Weights of a small contrastive image-text model.
Training: soap at rate 0.0027, 13500 steps, batches of 512.
Rows from block 8 of the image encoder, named by matrix and row number. Rows with one number belong to one neuron. Each number is 128 + 24 x the weight over the matrix's rms, rounded and kept within 0 to 255. All counts start at 0. Numbers have three digits each.
# fc1: MLP up (encoder.blocks.8.mlp.fc1.weight, 384x192), inputs 0-95
# fc2: MLP down (encoder.blocks.8.mlp.fc2.weight, 192x384, transposed), outputs 0-95
fc1.160:108095121186161156093110151141121159149090111098123186108164133155134121088125169124173109112107114083114129163129113082159112130112134126153152102105134160085166093111151125150134117116134121131165183169148140100115088152092124152125123129155137110182100114175083171140157136112127136165
fc1.161:157088143150137101138116151126106137130109150089155138124136110140141149098130095117130135157128130135162138107152128118098122122135129098104131120118126090133116144143128112137128109121153105153119093106136136139137133139125118144164127116123142125115137119120128173157106147145179141123
fc1.162:136120106109138126123135122162113141116106127138127124124145145089138092121103153132098110127151111093124130133135131133102171142100117132109163164130121140123143100133112124116150114122126119116117127112137150135150153149157134102121107080141153144128133159134117125132114116124120110148
fc1.163:135049102134103136098121134158126136175127069105070123119142130124124130089118104113115123124160094144156144098129099131115157146157161154116116104130167124161156090098133095122113114132167123122130119151102191081104146158124125131115149126114133166131111154117104150095108117114118129130
fc1.164:131070133138146086082069150099128113138109135079118142199165120187117114137153108121161205173148084073155123154091161110127150121121101133144121138092143105131153144103187121130144112101079099141149148159107123125146079114125164110160143127142113072130147160158095138137163156109112100137
fc1.165:117118123132152138084147169157091120132179077153177093123156096148139110144139138114141117137133138157128151159136117096150093116140140154066133129128175100137159152150091144127113135121111114113124100166114118122140111149133125096172134136084109115096087125104135132129113147148116100137
fc1.166:139099131152105123129131124109146138161134094135132116110153121119140111100147115093153121134160109090099147116100121113135124128120143140123136113139106123133137153113172146110122113140129137106136125144158132147127126145151143099128146141154124099166129165108153135137154098155094153101
fc1.167:155117139089146119124143153163094163112141161112152123128145196137139091141126093146136120140105122136096087147125097135143102134137095103099135150126130112107173146148132122163123155137146117105131116136162177153098126105136152132124133167128134127174129078136155131087150138108156106140
fc1.168:101117115129145140146187122144117180061112112126126088131039080119101149125213107112116104116140107087129155186107070122109128087171167139095144129158106151126107099118148127169128109115136133137155134191089181149109202189134105096073155200145136084185132165164112158104129089117190108150
fc1.169:114064066134096197103095121153179098105095140152145100115154110123095101155112097123161150116135122101119127183160141100107129148131080099133096092138182119127144115134075134097133116111152109117122138119101147148152150104125162090137115117126147083169109139133130149129129124134129149206
fc1.170:088116111148110135163114092106116121123113130123151076142114133122133130111104133159143127148128159123183129126145120126149148130134138110120136074131111133112127181112151123109118151129087136140093109092133115146190127128106107126136083160147129139160128178129111139082106095134137159141
fc1.171:175155103212229099145112095183110131151134147064152160102093138160115142089166159108173092102164119116141133153111110101148145162093083120151115134142091135119100109125132156100140094085135144122127087164167083087136105131105156185109145150128131180149157147157082078121110109116157084118
fc1.172:103085087150119133123123141116106133121126104145150121136122094092150122119147084108130135131119140140131121090126164114130174109102184110110106123174146151123143156100094181182120154131113139144189160128167135128124098099124130152143105100145156152151179175165143131105147152131108054125
fc1.173:157148106154167135137124130121133120156126116154138133146145129104144092132121129117133085084149135139171125145107148093060139125112140108158125174112119175118116129098170120089147158122110146103145159115174126100149108148130159095107116118127142150123137174168112145123090140165123132122
fc1.174:173155161132092147134114126133114124102126102112109173178151128130128130128139102169131121154126148138158159134121094151111104150119121125146140143182131077179160169110126152118145101124119143109088149130122123102134103129130109127143116144144126123109142136128079149106128095115106157111
fc2.160:135118126112146125191103178116123091141117068106148123122173110129123082131142076133121166155136097134135168152141104157141151121126102170128089087137112112135135171128170120123192105135155124093162163134128115127109115081143135077103129116109128115154121129130120120143137125151129126093
fc2.161:136140126086134139115130082141137133107126078148117154112137165122137130133156159138099131132119104148127113133186140152139096148139125123115122112132113158144180106125120128140099105107120126154133142168113141126146157121138099118131166144130121082121116159134152082118127122074155155138
fc2.162:131138104114118130126143119099110128118150113133170133145138151149142129159148115092119140119106134135121120176162095164102122114165103154152123089129154127134117123117124129108126130129151119146129145151121121108126134139135122133148136140120126108114129106130145163092141117120136111143
fc2.163:133144098145141117115123087140122170127108124119130093142123097144138106176107126131171105142133130141133127121111165177097119105073114143113126121116144086103148147139109151133125187150092152114133148125158143162160129108109118111150085162150121119100166093109121127106103168130100128139
fc2.164:155122060136136150145139106105109137138151111143116142105143126154153083105099132138116187117126153120111128130145177107100149096157166196156134115159137124135094087094126101119098111147117175096134162172086135156101146110188132094120173095130082088144116093141160119141091176104107090129
fc2.165:145118119107142121108128153130127136092157095106145129095100115174134130113125131116118169135151141089167141106143162172150129138107108112141158159130139154135104175164079194170187105103088089156133181178107127098129124112136120114119078126140127129156170158128138148164154127125089161140
fc2.166:123120151129138135134138136141097117076122148105139121124153116155121133128176128113142113144147106153150115181103143174139099140130136111116145134107158138111090128118134154181118138136123119098132090129128112109142129150117125158118113098152157118117114104144127113158135159117128141134
fc2.167:142135080145127104111174125094115117117149127119157104165112145112140140098152132143055145119120146129113113124188140120131114145105158114115147137118130090141130118156110138154160102136144143124125109160110132131152115162116121088080120127140104168137140135164137110099099143156194151171
fc2.168:091172110110161115164117120154117141137110141159143129196139128092188090145195147127114136162147121136149073128146101147127086172123170115106137183109154123121117084121171122175058126193131116079136097127106106117131149100185163118158142117120165125108135123130132127125169161176131125088
fc2.169:070128157178158122143130157120120137150110112082113112103165180102110130135146109115115105103148149104141189099111163129095108132130105137153129142094137142136080128135141134119137094186106103144153138105119108096119177107158086150124173103155104132171078114121143138121129144100101141141
fc2.170:161123136138167140089124117137143180098133103142125154149131181125130128096161142151115079097098096119143136150142133162156168109132124109145130116160121137148090121121169125130120124122146088151095120137132138112090107115119137117139107092108122119124106129104142106126107102150107118127
fc2.171:140132141126118134159151163142157149105113152108107127139120158088104165137137095145124161135127121172136165162087119131091128107098142113149172117118155097086130149137117070108129137103086134138171167113126121155102145108124135144102114166122097088100100099156165187156121096093130128155
fc2.172:158133155104133137128136119127107158162095146128130121147116147130136098152111115102075125126162145144170090141152113099134144132132110119158109101145080140125124117151114121110103128113123118147107086144121147141146128122123137161100140141148104122111113098136081139136091162120158133104
fc2.173:095128097180104129096167138128143109108109079155078169137151156134142153127105167127056146121135155149130158169122149090100126138122098105117113116101170129152161129100154103136098107061125148126150085093139108125150119190118125098167141136154145179070132121137120091131113127075113167143
fc2.174:101143114125155152168115138087112135139154122135131086069128115149105078141153177065151148144109124115133174177133149159112133123103139151124085134137123141097114136124116116158125135105124094147101139165168159172101135149119124158111125130159091193119110112123129092089123101088126142120